A small image classifier, trained from scratch: 6000 steps.
Rows from block 6 of a small image classifier, named by matrix and row number. Rows with one number belong to one channel. Each number is 128 + 32 x the weight over its row's rms, rounded and kept within 0 to 255. All counts start at 0.
After each channel's rows are labels from the 100 images, of 14848, where the channel reaches its highest value: "top examples" is what is common among them. Only what is clearly more common there than usual is listed. The data: dashed paths with two dots that lie on the same path or on different ones. In brackets: how many of the 100, against the usual share in percent.
# convs0: first 3x3 conv (model.blocks.6.convs.0.weight, 288x288x3x3, each kernel summed), inputs 216-287
# convs1: second 3x3 conv (model.blocks.6.convs.1.weight, 288x288x3x3, transposed, each kernel summed), outputs 216-287

convs0.169 [145 182  52 175  69 123 107 139  79 122 146  78 124  74  95 124 143  84 132 147  40 152  36  92 189 144  96 104 146 110 107 118  97 127  84 159 104 125 145 154  97  64 145  65 108 143 141  93  86 142  91 106 136  82 137 172 113 101 173 144 131 204 162 109  94 103 109  77 131 112 128 128]
convs1.169 [155 123 117 105 162  99  95 119 118 102  93 164 136 103 163 104  91  69 149 117  91 120 152 125 170  91 141 181  92 121 143 140 132 102 150 135 125 103 144 107 150 107  66 169  72  88 100 159 147  76 152 111 151 148 116 104  96 149 173 138  91  78 139 114  55 139 171 109 112 168 143 137]
top examples: long paths (67 vs 33.7)

convs0.89 [127 145 102 150  80 137  62 173 131 125 112 113  88 107  92  65 146 121  78 135 148 110  94 127 147 165 112 143  92 152 129 142 115 161 134 132 117  91 163 121 124 106 179 149 153 159  98 107  66 145  93 134  51 125  87  78  99 139 220  96  98 110 147 143 102 145 144  63  66 119 147 138]
convs1.89 [122 153 152 106 118 121 126  43 107 157 162 144 150  85 159  87  53 124 147 173  74 112 115 131 136 110 129 118 127  85 131 115 113 131 113 199 149 133 171  95  88 146  79  78  92 114 113 108 138 129  86  93 153 121  56 144 167  93 124 158 141 110 113 100 118 147 134 177 161 116  90 147]
top examples: dots: different paths (90 vs 49.6); long paths (60 vs 33.7)

convs0.287 [110 109 174 109 152 112 142 169  85 147  95 119 127  83  60 150 164 109 127 160 110 158  99 110 148 112 164 124 189 123 134 107  55 163 143 130 108 124 154  86  97  53 174 125  59 188 107 100 150  99  53  67 136 128  93 109 116  93 158 109 120 158 240 152 167 118 154 143 109 100  90 132]
convs1.287 [158 114  44 120 135  87 104 121 133 111 155  62 137 144 182  82 106 132 137 157 146  73 102 115 111  96 102 127  55  90  94 120 105  59  94 143 129  73 126 128 106 158 117 118 145 131 115  93 114 131 117 127  83 116 163 129 122 101 159 140 130 108 125 195 130 114  71 153 107  96 131 184]
top examples: long paths (75 vs 33.7)

convs0.212 [ 80  85 120 131  70 147 133 144 151 130  71 139 113  95 126  99 126 136 160 113 118 144 173  87 110 158 180 117 132  94 102 126 153 164  91 130 117 116 146 114 118 109 170 126 143 104 141 106  88  95  87 113 187 120 114  69 100  85 119 101 111 123 149 181 133 119 123  14  18 132  76  64]
convs1.212 [125 179 112 162 138 128  82 122  73 129 173 137 156 108 167 128  55 111  97 205 150  76 155 124 118 129  67 122  87  55 147 163  82 158  92 146 185 107 142  66  83 135 109 108 132 145  50 134 124 139 109 101  92 107 112 101 154 122 123 166 146 122  84 158 125 139 168 147 150 141 152 134]
top examples: dots: different paths (92 vs 49.6)

convs0.51 [112 161  90 184 132 105  97 181 131 138 194  87  52  91 124 100 166  88  87 131  79 103  82  98 156  95 123 133 109 187 108 149 106 149 166 115 156  86 160  97 111 148  73 115 114 120  49 117 119 206 100 115  83 157 119 116 100  84  99 111  89 138 123 141 124 108 142 125 118 114 128  95]
convs1.51 [ 89 148 123  89 117 154 167  98 154 145 167 149 181 160 143 100  95  92 171 105  68 144 168 107 157  80 114 168 161  88 146 155 168 120  96 161 158 114 163 178 149  69 152 166 111 126 156 113 105 129 137 146 149 111 144 181 133 153 115 112 137 179 132 109 167 153 123 108 115 140  82 155]
top examples: long paths (65 vs 33.7)

convs0.101 [ 82 115 163 119 132  86 153 143 113 158 169 125 107  55  76 144 116 103  75 147  66 105 119 145 149 157 136 151 168 139 164 138  71 139 176 102 122 111 159  68 103  50 100 117 137 149  95 137 172 118  99  78 142 146 112 112  91  52 153 105 111 119 163 142 142 126 135 125 116 136 104  93]
convs1.101 [154 113  62 106 127 101 126 136 154 121 159  75 154 118 141 138 103 103 168 168 109  89 130  37 178 107 126 128  97 107  70 143 150  90  87 177 121  81 146 166  68 132 101  77  83 162 122 107 101 124 123 144 142 104 145 109 120 152 145 129 135 118 121 167 113 144 100 169 111  82 116 214]
top examples: long paths (76 vs 33.7)

convs0.278 [123 175 100 147 140 118  79 135 132 141 154 148 128 134 122 138 134 108 112 104 125 151 113 116  80 133  98  59 123 108 143 106 148 142  97  95 108 151 160 120  93 120  98  71 153 129 153 133 152 128 112 117 130  88 111 173  92 120 185 172  85  62 166  88  14 154  89 108 123 150 142 113]
convs1.278 [222  96 141  98 174 141 124 111 126  86 100 138 139 137 112 118  71 154 136 177 188 104 137 136 170  99 141 127  98 129 127 122 109  95 132 143 143  96 113 116  80 139 187 112  92  99 126 104 101 112 115 156 144 173 115  74 146 129 167 128 155  71  96 140 134 169 154 156 163  80 118 235]
top examples: dots: different paths (99 vs 49.6); long paths (63 vs 33.7)

convs0.69 [170 128 127 109 103 124 161 169 151 136 151  49  88 119  91 160 152 104 121 119  64 129  36 106 119 150 107 141 115 137 129  88 148 143 139 129  74  82 137 130 107  84 113 112  93 163 130 132 108 152  97 124 143 105  61 100 118 118 227 106 112 151 171  99 122 151 126  85 132  98  93 186]
convs1.69 [178 127  85 118 163 149  85  97  78 111 174 184 162 104 118 114  93 113 150 177 147 121 180 110 140  75 127 104 124  76 141 137  80  90  76 129 174 149 142  88 119 117 130 131 121  76 139 105 123  95 130  89 136 157 137 114 104 136  62 169 124  73 144 140  56 165  61 131 147 106 117 180]
top examples: dots: different paths (97 vs 49.6); long paths (66 vs 33.7)

convs0.145 [133 135  95 168 149 168 132 150 111 106  60 173 119 142  58 129 136 105 129 134 158 130 207 149 122 140 181 128 125 119 139 194 100 128 132 179 181 118  83 141 145 126 123 142 151 200 131 136 130 131  99 137 161 137 166 168 153 148 178 164 126 148 133 113  95 125 103 131 106 161 147  88]
convs1.145 [103 116 149  87 114 104 128  71  94 120 141 110 141 105 156 111 118 123 113 121 116 108  96  57 149  86  83 108 120 116  71  78 137  65 111 101  94 183 123 128 142  98 134 131  95  75 145 129 116 102 170 133 114 143 101  51  74 123  78 143 123 111  84 101 155  93 102 137 120  85  85  92]
top examples: long paths (64 vs 33.7)

convs0.144 [ 82 150 155 119  69 155 149 134 119 119 141 141 140  60 100  49 171  89 118 120  73  97 134 143 177 126  92 151 125 153 139 119  60 139 156 121 121  91 135  98 135  57 123 130 137  85  74  80  82 109 108 101 109 145 114  82 129 107 127  89 123 149 145 142 130 130 129  54 113 111 133 115]
convs1.144 [119 172 113 146 127 127  94  49 101 160 195 117 160 163 126 156  91 139 185 213 113 174 133  94 144 129  97 116 118  52  94 150 144 132 119 184 139 157 183 154 106 175 107 119 106 115 103 118 140 134 118 118 135 110 134 197 157 123  64 161 147 158 144 171 152 153 124 147 130 134 134 168]
top examples: dots: different paths (100 vs 49.6); long paths (71 vs 33.7)

convs0.126 [148 180  66 154  81 122  95 143 114 130 156 107 138  60 130  84 145  45 151 142  25 146  48 108 186 117 122 100 143 142 124  91 104 116  85 146  88 145 153 152 112  38 114  84 134 129 143  96 100 142  94 107 136  89 100 155 105 120 198 163  95 179 170 123  87 145 115  53 116 118 137 142]
convs1.126 [179 123 120  94 193  98 104 120 116 102 127 147 110 171 112 133  98 145 150 137 163 143 128 131 151  95 170 139  94 100 109 138 151 110 118 141 146 113 137  91 172 154  94 182 103  91 100 161 145  62 178 121 140 128 149 167 132 117 178 139 125  71 149 138 107 156 116 141 146 103 113 159]
top examples: long paths (69 vs 33.7)

convs0.136 [120 166  51  95 104 145  81 172 119 155 140 120  78 113 111 147 177 120 187  85  68 126 117 116 118 170 141 124 111  64  93 139 148 152  98 127 131 123 163  98 144 147  47  93 124 122 129 153 129  90  99 106 154  71 108  95 108 107 108 130 112 149 127 115  84 116 148  54  20 134  78  42]
convs1.136 [ 63 162 107 143 147 122 123  99 102 142  67 143 177 130 172 133  74 154 142 131 130 158 136 127 111 107 158 100 127  86 132 154  72 107 117 178 163 160 155  97  75 126 173 115 130 106  86 127 124 139   5 103 138 108 141 187 152 125  56 148 174 104 122 114 112 154 191 187 219 138 176  81]
top examples: dots: different paths (92 vs 49.6); long paths (83 vs 33.7)

convs0.60 [ 84 112 145  89 140 119 130 170 102 159 123 124 145 103  58 162 141 118 113 155  62 154 123 127 135 114 122 134 172 107 137 125  82 164 126 117 124 134 149  66  80  83 140 131  68 155  77 116 168  90  19  54 167 130 103 138 118  83 123 140 127 155 200 119 142 133 140 122  91 115  80 106]
convs1.60 [109 149  56 111 103  94 115  77 141 137 177  72  99 129 207 116 131 119 186 142 152  95 119  37 144 105 102 175  84  94  62 102 148  53 125 137 118 112 151 177 101 148 113 143 140 131 120 138 151 132 155 159 105 116 149 137  96 152  89 138 122 147  94 188 144 133  74 148 128 103 138 150]
top examples: dots: different paths (77 vs 49.6); long paths (64 vs 33.7)

convs0.117 [ 86 123  94  89  89  96 112  84 110  86 146 189  57 160  80 108 188 109 144 153 104 141 185  95 115 128 122 143 152  67 102 123 144 147  86 156 131  86 144  88 138 135 115  64 122 158 103 133 131 121 118 125  90  76  91 138 165 154  81 110 129 167 185 124 133 155 118  79 116 116 111 109]
convs1.117 [111 141 108 105 130 109 152  96 142  78  93  60 112  82 178 148  50 108 124 111 157  69  66 133 160 149 132  95 131 155 144 141 112 120 109  80 153 132 149 141 143 109 129 168 143 109 121 130 153 145 143 145 132 101 160 115  98  90 117 100 115 106  97 133 191  59 111 135 124  74  75  81]
top examples: long paths (81 vs 33.7)

convs0.192 [136 130 139 147 128 204 134 159 155 117 108  83  81  96  87 140 140 120 172 142 111 172 129  98 122 154 156 147 127  96 126 160  97 141 139  82 147 105 108 143 101 102  58 164 153 136 153 150 165 103 142  69 118 133 179 142 108  74  70 117 115 158 112 150  92 142  95  98 118 152 119 148]
convs1.192 [114 113 117 102 100 119  79 116 134  89 110 134 121 116 154 153  56 139  85 136 148 109 133 108 109 154  94 115 117 132 122 102 153 126 125 142 135 148 110 118 107 121 128 101 130 103 108 124 125 111 139 134 137 144 116  83  92  79 135 127  92  74  87  70  66 113 139 121 136 155 143  94]
top examples: long paths (78 vs 33.7)

convs0.22 [101 172  68 160  84  97  55  91 136 111 168 104  88 131  78 121 176 117 108 142  86 147 132  52 114 145 102 154 110 104 124  98 144 135 142  75 114 131 167  80 111 101  91  57 123 154 155 174 143 150 127 113 149 105  88 160  55 100 145 131  93 177 140 100  80 139 121 110  86 105 117  71]
convs1.22 [151 125 154 101 160 108 100 133 117  75  56 103 161  87 107 151  63 131 134 124 170 121  92 169 171 139 157  86 134 132 148 156 108 110 100 151 155 101 133 136 104 120 191 159 122 121 124  95  97  98 117 146 119 149 140 153 143 166 185 106 153 122  90 146 161 118 164 160 167 114 147 166]
top examples: dots: different paths (79 vs 49.6); long paths (71 vs 33.7)

convs0.114 [ 89 145  55 132 102 126  91 155 130 114 150 103  84 118  71 144 184 108 136 164  68 165 126  61 158 155  94 160 151 112 107 104 126 153 137 131 101 127 140  79 122 109  52  86  89 198 138 147 138 132 113  95 154 102 105 172  82  89 147 143  86 192 175  97 104 140 114 120 129 122 103  86]
convs1.114 [108 146 122 129 125 105  87 130  99  85  90  85 157 129 106 129 126 119 150  74 159  73 101 155 150  94 163  98  93 104 147 140 119  42 114 127 147  94 155 150 124 131 177 183 102  64 125 114 129  96 137 138 127 159 162 109 117 122 182 122 135 108  92 114 105 112 134 152 158 116  99 113]
top examples: dots: different paths (79 vs 49.6); long paths (77 vs 33.7)

convs0.127 [133 186  74  89  96 105 105 166 139 146 176 120 109  68 128 103 177  57 132 121  34 122  70 155 143 137  53 117 134 128 150 100 125 145 126 125  99 171 158 113 164  58  50 177  94 119 134 149 133 102  91  95 131  82  61 144 120 112 255 149 122 156 159 128  74 152 104  76 100 120  90 121]
convs1.127 [169 132  94 150 189 154  89 119 155 104  92 150 110 163 101 107  98 153 145 144 144 115 127 156  77 117 208 116 127 107 168 142  88 104 141 178 155 112 132  75  51 143 167 104 140 133  99 121 115 123  43 113 119 150 155 144 155 117 189 130 166  54 111 115 139 179 187 184 195  93 132 161]
top examples: dots: different paths (82 vs 49.6); long paths (60 vs 33.7)

convs0.270 [ 85 143  79 154  98 139 115 149 145 170  69 133 140 143  90 131 117 141 119 113  31 143  83  95 170 132 122 148 112 138 135 149 133 155 176 122 118 114 146  75 113  93  87 135 194 149 178 167 129 168  93 105  85 130 115 180  84  89 102 116  94 139 119 121 145 123 107 139  83 191 127  53]
convs1.270 [151 147  88  99 147 106 120 145 147  89 161 106 116  99  82  94 176  82 130 141 147  73 145  72 164  23 103 160 105 137  93 108  85  53 144 133 122  81 135 169 128  87 126 136 102 122 124 123 142 108 144 131 103 148 157  84  85 160 156 139 101 164  82 127 107 137 100 153 156  50 128 153]
top examples: long paths (72 vs 33.7)

convs0.280 [ 79 154  71 135 134  91  86 180 121 151 119 129 144 105  54 148 113 107  98 142 102 137  87  73 146 150  99 146 115 125 120 156 118 166 117 126 136 113 138 104 127  80 147 110 101 164 124 127 108 158  59 124  69 104  63 166  71 122 144 113 102 157 147 125 120 124 120  96  91 160 134  81]
convs1.280 [ 80 133 129  97 111 130 129  95 117 114 176 120 143 130 175  69 149  73 161 137 159  90 154  88 183  42 144 165  82 107 117 139  97  55 148 135 138  83 163 152 107  96 131 153 111 117 120 122 160 105 196 152 160 163 129  99 102 144 110 131 108 162  95 164  91 214 133 160 133  99 123 162]
top examples: dots: different paths (84 vs 49.6); long paths (83 vs 33.7)

convs0.207 [125 183  61 124  98 136  78 161 120 139 151 119 117  86 138 130 206  81 183 100  58 113 111 111 125 152 104 126 144 116  98 148 125 142 114 119 132 124 153 132 167 102  59 178 107 122 136 155 148 129  98 105 140  80 125  87  73 139 124 149  71 161 140 102  32 119  89  52  59 122 105  59]
convs1.207 [ 63 141 121 115 160 133 120  90  97 126 103 140 130 136 146 104 111 140 178 103 132 183 107 142 111 100 198 116 106  64 143 142  79  83  90 165 147 167 173  84 105 141 162 128 118  97  81 107 119 123  30 120 134  86 159 177 181  86  90 123 179  84 111 109 120 157 216 180 209 116 143  92]
top examples: dots: different paths (91 vs 49.6); long paths (84 vs 33.7)

convs0.102 [127 154 120  77  96 114 108 115 121 142  87 176 110 122 108 142 104 158 134 116 189 123 171 143 168 106 150 213 105  99 163 135 117  91 146 108 127 112 160 115 117 147 146 127 109  85 141 157 157 115  86 144 138 141  68 108 103 187 182 150 130  81 111 169 145 139 135  72 110 166 123  79]
convs1.102 [ 82 137  97 173 107 112 132 146  84 137  92 112 149 122 196 106 177 130 124 122 130 128 108  58 127 119  64  98 115 100  36 150 131  92  84 113 142 147 128 123 116 120 119  98 136 120  84 126 106 152  75 137 115  99 150 129 126  95   0 103 136 106 102 107 121 109 107 124 125 103 130  92]
top examples: dots: different paths (76 vs 49.6)

convs0.121 [ 70 117 136 138 159 121 141 189  98 201 133  75 109 105  67 170  87 108 103 150  53 149  92 111 147 145 109 134 136 143 159 157 100 147 146 115 150 123 133  45 132  89  87  98  92 145  85 127 163 148  83  98  71 138 114 164 134  78 156 105 132 146 122  76 153 109 122 125  99  98 112 104]
convs1.121 [136 125  68  84 149 115 118  56 104  80 182 120 158 149 172 110 119  88 156 157 193  97 163  67 194  33 124 165  93  90 103 106 140  60 120 133 111 103 134 170 107 127 130 124 120  93 156 114  89 105 181 179 155 123 135 124 100 194 112 128 116 158 134 189 141 163  88 137 164  88 120 176]
top examples: dots: different paths (78 vs 49.6); long paths (71 vs 33.7)

convs0.191 [ 64 136 105 165  82 125 112 153  92 156 115 121 122  50 116  99 104  78 116 109  92 124 120 128 157  71 108 125 112 139 186 189  82  84 106 132 185 132 215 127 135  86 114  60 126  90 144 102 103 147 145 123 113 122 121 127  99 111 167 129 114  73 125 122  96  79 113  90 130 117 114  50]
convs1.191 [107 133 151 108 130 171 143  81 162 110 167 148 148 157 110  79  75  94 175 142 148 160 162 103 155 109 166 182 160  95  77 131 191 112 142 166 125 132 139 130 186 150 179 217 156  97 161 154 134  85 146 175 141 148 147 139 170 169   0 121 127 191 149 169 138 175 128 111 132 152 161 184]
top examples: dots: different paths (97 vs 49.6); short paths (74 vs 33.2)

convs0.241 [130 144 105 121  56 159 125 117 121 120  84 123  83  49 152 115 174  61 132 104 137 131  96  85 164 157 129 140 114 122 112 154 102 145 114 133 144  98 206 160 120  79 184 178 130 128 102 107  77 138  73 142 115 106 112  78  64 140 126 142  91  86 148 149 116  98 142  34  63 164 139  92]
convs1.241 [112 159 118 126  99 137  82 100  73 138 233 137 109 111 143 114 141 138 183 161  80 142 130  93  87  67 128 149  79  76 138 129 120 126  98 178 135 142 152  81 109 169  48  64  96 122  90 110 140  99  99 109 130 123 117 150 152 123  69 134 131 125  78  96 115 154 151 125 150 132 108 112]
top examples: long paths (79 vs 33.7); dots: different paths (79 vs 49.6)

convs0.129 [ 81 120 135  81 128 164 145 120 124 100  99  85  85 122 137 165 128 146 197 128 116 160  98 143 128 143 127 120 125  94 130 123 138 108 124 137 120 135 132  99 155 147 100 151 103 107 165 141 119  79 114 106 152  90 133 129 147  35 122  73 162 135  88 167 158  79 129  72 101  56  17  52]
convs1.129 [164 138 131 151 155 149  88 148  60 105 114 186 221 131 134 124 107 132 116 182 171 159 215 101  86  81 140 121 103 103 131 137  86  98 124 128 159 173 143 114  99 117 151 139 183 105  89 125 122 126 125 123 150 175 153 161 125 149 120 186 111 112 176 116 145 174 172 175 188 133 169 151]
top examples: dots: different paths (98 vs 49.6)

convs0.209 [ 83 159  81 133  96 118  96 149 158 108 125  97  81 106 143 128 148  89 115  97  83 147  85 112 140 141  73  72 166  87 144 158 141 126  64 126 134 147 178 125 149 106  91 135 167 166 150 143 143 122  94 102 135  29 106 138  88  90 165 133  91 121 133 108  52  81  56  84 124  92  85  44]
convs1.209 [158 160  85 133 156 151 103  96  79 113 116 178 157 135  80 153  55 155 173 147 164 148 195 115 146  84 154 166 130 106 112 116  84 108 141 163 137 156 146 102  73 155 162 136 166  96  96 103 109 161  79 131 121 183 132 175 141 143  92 143 136 114 103 148 140 181 166 162 186 139 160 170]
top examples: dots: different paths (99 vs 49.6); long paths (63 vs 33.7)

convs0.150 [127 203  90 104 101 109 101 169 104 133 106 163  92 106  68 168 132 133 160 121 157 119 146 100 147 139 133 187 120  96 116 146 101 171 104 130 135 111 134 124 177 128 141 206 119 120 133 122 127  95  77 116 114  95  70 129 112 135 102 143 121 160 124 176 129 120  98  85 127 144 110  77]
convs1.150 [ 76 115 114 173 134 120 124 132  95 110  85 109 160 130 218 116 162 121 130  88 148  99 107 102 145  61 103 114  71 117  76 150 146  30  91 113 140  99 134 133  93 133 123  52 123 118  91 154 173 137  87 163 151 121 170  93 136 135  54 131 142  48 134 130 113 131 172 160 122 124 139  67]
top examples: dots: different paths (82 vs 49.6); long paths (61 vs 33.7)

convs0.197 [114 118  96 121  92 154 115 123 111 105 133 149 114  43 172  97 157  69 140  95 133 148 116 103 175 134 101 150 128 127 142 167 105 112 121 121 144 121 164 156 139  91 158 190 113 128 133 130 132 133 112 161 124 131 118  99  67 160 146 190  87  96 165 164 113 112 143  22  58 156 145  90]
convs1.197 [123 155 131 125 108 107 129 117  99 164 134 142 129 101 133 115 153 112 173 159  96 165 118 125  73 134 125  97  99 104 125 163 122 150  98 173 150 161 155 124  82 184  83  36 131 119 101  85  86  86  49  92 107  88 119 169 172  95  60 135 166 127  79 103 118 124 140 128 123 140 119 101]
top examples: long paths (89 vs 33.7)

convs0.242 [118 136  60 164 120 140  63 133  96 120 141 153 147 121 127 139 153  79 116 118 129 133 144 127  67 128 103  63 118 133 111 161 127 139  99 123 142 126 167 145  81  91  85  83 115 160 101 127 116 175 116 154 115 106 150 136  56 186 168 163  57  75 148  95  17 115  88  99 100 151 152  24]
convs1.242 [180  96 158  82 149 140 101 104  68 123 136 140 110 132 138 103 152 111 149 149 168 163 137 131 173  70 147 147 112  80 121 119  97  72 124 129 138 147 132 108 106 138 158 154  81  63  88 108 133 107 132 111 125 155 122 118 123  80 120 139 142 104 103 136  97 169 129 136 135  88 106 202]
top examples: dots: different paths (100 vs 49.6)

convs0.46 [209 138 154 134 182 161 140 142 104 139 101 122 123 146  24 162 126 153 158  94 189 171 136 152 115 103 178 104 102 127 148 159 120 101 111 135 150  93 129 148 157 171 142 165 146 151 163 127 146 144 125  99 139 134 170 170 159 128  71 128 156 130 169 169 120 165 118 107 143  97 136 177]
convs1.46 [ 64  86 154 103  82 137 115  83 113 108 131 126 117  90 179  97  88 125 113 125 103 115 112  93 128 117 113  93 130 123 102  86 146 115  96 135 106 153 105 124 135  90 127 109  99 121 129  90  91 108 122 116 100 115  96  76 100  93 108 144 108  84  94  71 108  88 119 135 115 119 113  41]
top examples: long paths (83 vs 33.7); dots on the same path (79 vs 50.4)

convs0.49 [ 87 133 138 128  22 154 178 149 153 149 106 133 126  55 162  69 171 107 171 108  81 160 110  91 162  95 125  86 132 125 120  68 107 119 130 134  81 144 173 148 135 100 173 151 160 101 138  72  72 112 105 115 151 129 127 102 119  92  80 102 142 107 125 199 165  96 136  89  85 119 122  73]
convs1.49 [115 135 115 203 127 153  80 120  88 117 187 142 111 155  99 150 114 144 121 183 185 163 185 116  43  80  95 150  86  56 123 167 101 130 109 152 166 142 127  98  85 158  86  98 171 141  78 135 136 141 150 112 122 115 191 152 152 138  66 164 132 140 115 176 113 157 115 136 131 158 177 124]
top examples: dots: different paths (100 vs 49.6)

convs0.201 [100 120 147 173  88 161 149 153 129 152  95  37  85  94 157  96 189 103 124 146  88 133  79 134 201 156 117 114 122 118 138 186 109 104 153 127 157 116 173 105 115 115 117 165 166  82 103 113 104 138  76 146  96 141 158 138 128  29 189  60 152 139  18 160 182  92 126 157 144  46 146  79]
convs1.201 [138 141  92 112 110 127  90  69  43 118 141 222 154 135 139 185 121 159 116 146 187 161 183 105 117  30  77  86 144  91 104 136 100  89  85 131 122 185 139  95 118 143 106 130 153  97  97 111 136 146 130 113 138 121 130 169 121 136  85 221 130  95 157 136 133 123  99 125 157 148 133 124]
top examples: dots: different paths (98 vs 49.6)

convs0.194 [ 65 117 120 148 111 147 108 136 131 108  83 108 133 134 151  98 154 151 128 113 202 135 132 138 150 131 102  71 123  94 145 157  94  99  95 124 150 113 145 120 157 149 126 139 183 132 139 123 110  99 161 122 143 111 172 122 122  91 130 138 137 123 107 154 146  45 105 101 113 110 114   0]
convs1.194 [130 121  90  85 134  95  97 122  24  96 132 130 148 104  92 138 126 134 120 124 169 121 153  66 178 117 119 178  83  73  40  85  90  83 107 142 114 155 137 140 110 105 161 133 133 107  70 142 135  99 153 123 129 160 105 121  89 107  64 134  85 134 135 142 111 147 110 154 169 117 125 163]
top examples: dots: different paths (96 vs 49.6)

convs0.275 [ 69  96  75 133  79 149  83 124 168  93 119 107 124 100 196  69 165  93 163 102  78 124 126  80 139 100 109 136 139 111 106 142 127 125 110 120 127 109 137 133 158 121  93 162 112 136 144 174 127 127  75 121 119  88 133  85  76 121 105 144  50 111 124 138  61 113 114  56  47  94 118  20]
convs1.275 [138 165 112  97 151 149 123 107  95 157  72 175 157 151 104 159  71 144 173 158  97 194 117 143 115 123 168 129 126  92 109 150 107 134 128 203 155 185 155 108  95 145 158  88 162  80 106 120 153 199  49 121 149 142 107 225 205 156  52 176 188 142 150 118 187 177 173 131 195 123 150 144]
top examples: dots: different paths (93 vs 49.6)

convs0.128 [132 116 110  78 108 115 114 149 127 148 127 140 105 116 104  88 171 111 104 114  77  70 165 139 131  86 149  83 123  81 168 144 116 123  64 100 159 115 131  59 116 161 120  80 118 141 113 114 113  98 107  24  90  62 107  62 118  90 169 139 141  95 140 111 114 120 146 144 106  98 102  77]
convs1.128 [ 38 183 130 189  69 103 152  77  95 180 139  88 155  95 200 116 115 102 144 136  49 144  75  73 144 108 114 191 159 137 123 153 141 137 163 124  99 172 168 175 156  99 143 146 122 133 112 116 110 205 115 161 133 132 120 178 144 131  17 104 140 161  68 120 169 125 144 141 129 117 135 114]
top examples: long paths (81 vs 33.7); dots on the same path (80 vs 50.4)

convs0.99 [104 129 129 114 134 114 136 137 114 117  81 137 115 114 101 131 178  94 114 169  97 159  83 144 126 123 146  92 180 100 124 108  77 159 102 166 105  89 155 113  67  68 139  47  52 175 103 102 113 134  44 109 118  87 115 146 146 151 140 118 140 177 194 126 121 108 154 134 114 107 100  95]
convs1.99 [135 136  76  96 148 118 115 119 124 104 131  99 129 139 216  90  70 134 135 128 130  86  66  84 133 129  81 174  95 126 118 130 106  80 144  78 135  99 118  82 136 111  96 145 122 108 126 134 140  93 120 137 100 126 137 128  85 143 182 134 109  87  96 144 122 121 101 144 107 100 134 144]
top examples: dots: different paths (80 vs 49.6); long paths (73 vs 33.7)

convs0.243 [ 79 141 147 132  42 138 163 110 144 144  96 159 152  37 128  46 168  66 126 127 108 144 148 119 162  82 132 125 123 145 135  98  90 104 142 137 113 139 178 126 141  80 153 171 149 118 119  75  61 113 113 136 131 146 130 132 123 118  97 105 144 133 114 170 178 137 158 121 111 154 142  75]
convs1.243 [147 120 134 124 165 158  96  96 115 114 181 136 107 167 102 133  99 164 140 185 253 133 161 156 107  82 133  97 126  56 124 156 111 127 101 164 148 120 125 103  55 147  91  57 152 131  95 122 151  95 154  97 155 120 173 133 152 102  87 130 163 138 132 187 148 148 106 150 143 111 115 137]
top examples: dots: different paths (99 vs 49.6)

convs0.208 [125 149  49 144 126 100  86 193 120 169 168 121 150 100  94 128 144 118  83 115 114 140  87 134 137 146 137 100 153 143 127 139  93 175  88 109 126 142 113 124  83 110 139  16 146 203 173  65  51 152  84 120  59 115 108 130  87 154 141 120 144 145 147 169 193  96 149 137  84 141 154  73]
convs1.208 [141 130 142 109  92 152 171  51 155 140 102 150 101 112 163  75 109  90  87 133  32  72 136 131 105  82 125 154 135 136 152 100 117 103 169 184 107 112 139 139 172 121 146 172 132 163 116 144 143 129 125 132 147 133  89 120 146 105 140 125 129 108  67  81 110 207 133 183 160  77  96 160]
top examples: long paths (76 vs 33.7)

convs0.87 [ 63 148  85  95  41 146  91 101 157  86 150  81  68  88 127  97 143  77 116 127  94 105  88 118 133 163  54 161 123  89 116 158 146 131 160 122 132 103 131  78 125 115  32 128  97 126 100 176 152  89 123 101 150  88  86 132 115  44 102  98 128 145  97 140  92 103  73 115  51  96  68  87]
convs1.87 [ 55 151 102 154 129 138 128 114 156 123  82 128 198 128  93 122  96 148 136 153 103 140 124 149 103 156 213  49 120 109 105 155 125 144  94 227 177 128 151 141  88 146 182  91 149 115 130  89  93 160  46 137 131 132 121 173 170 180  84 139 155 129 107 110 150 179 172 147 166 106 117  83]
top examples: long paths (69 vs 33.7)

convs0.56 [141 137 139 133 103 166 144 119 122 138  90  46 106 132 125 131 133 159 165 138 139 139 105 112 153 140 161 155  69 135 123 118 127  99 138 132 132 120 122 105 121 163 140 156 145 120 119 125  88 120 103 101  90 128 141 139 136  59 141  32 146 123  58 153 176 109 136 140 126  66 108 102]
convs1.56 [140 117 118 135 142 118  81  87 108  75 126 215 179 126 143 139  66 115  77 171 184 111 225 120  74 127 110 115 107 107 113 131 119 114 118  91 144 123 136 133 113 129 127 136 155  60  95 156 185 105 144 126 171 118 149 140 101 152 153 218  96 110 130 111 102 130 108 130 133 168 125 144]
top examples: dots: different paths (97 vs 49.6)

convs0.217 [ 93 131 110 100 108 143 110 170 105 111  77 170 159 111 117 121 177 121 131 151 156 121 204 153 146 102  94 144 123 108 172 170  46 146  91  98 179 117 117  62 111 106  95  99  58 118 129 102 133  69  95  80 109 108 131 113 140 136 230 145 106 135 148  97 126  68 133  94 141 189 120  31]
convs1.217 [ 63 129 123 166 105 146 149 112 101 124 119  79 137 156 196 105 145 118 139  73 155 112  94  70 150 170 143 148  74 101  37 137 156  75 139 118 118 127 144 198 143  99 164 140 174 109 130 160 121 139 188 183 142 137 154 120 150 142   0  77 149 141 106 126 148 108 143 142 153 104 139 124]
top examples: dots: different paths (97 vs 49.6); short paths (60 vs 33.2)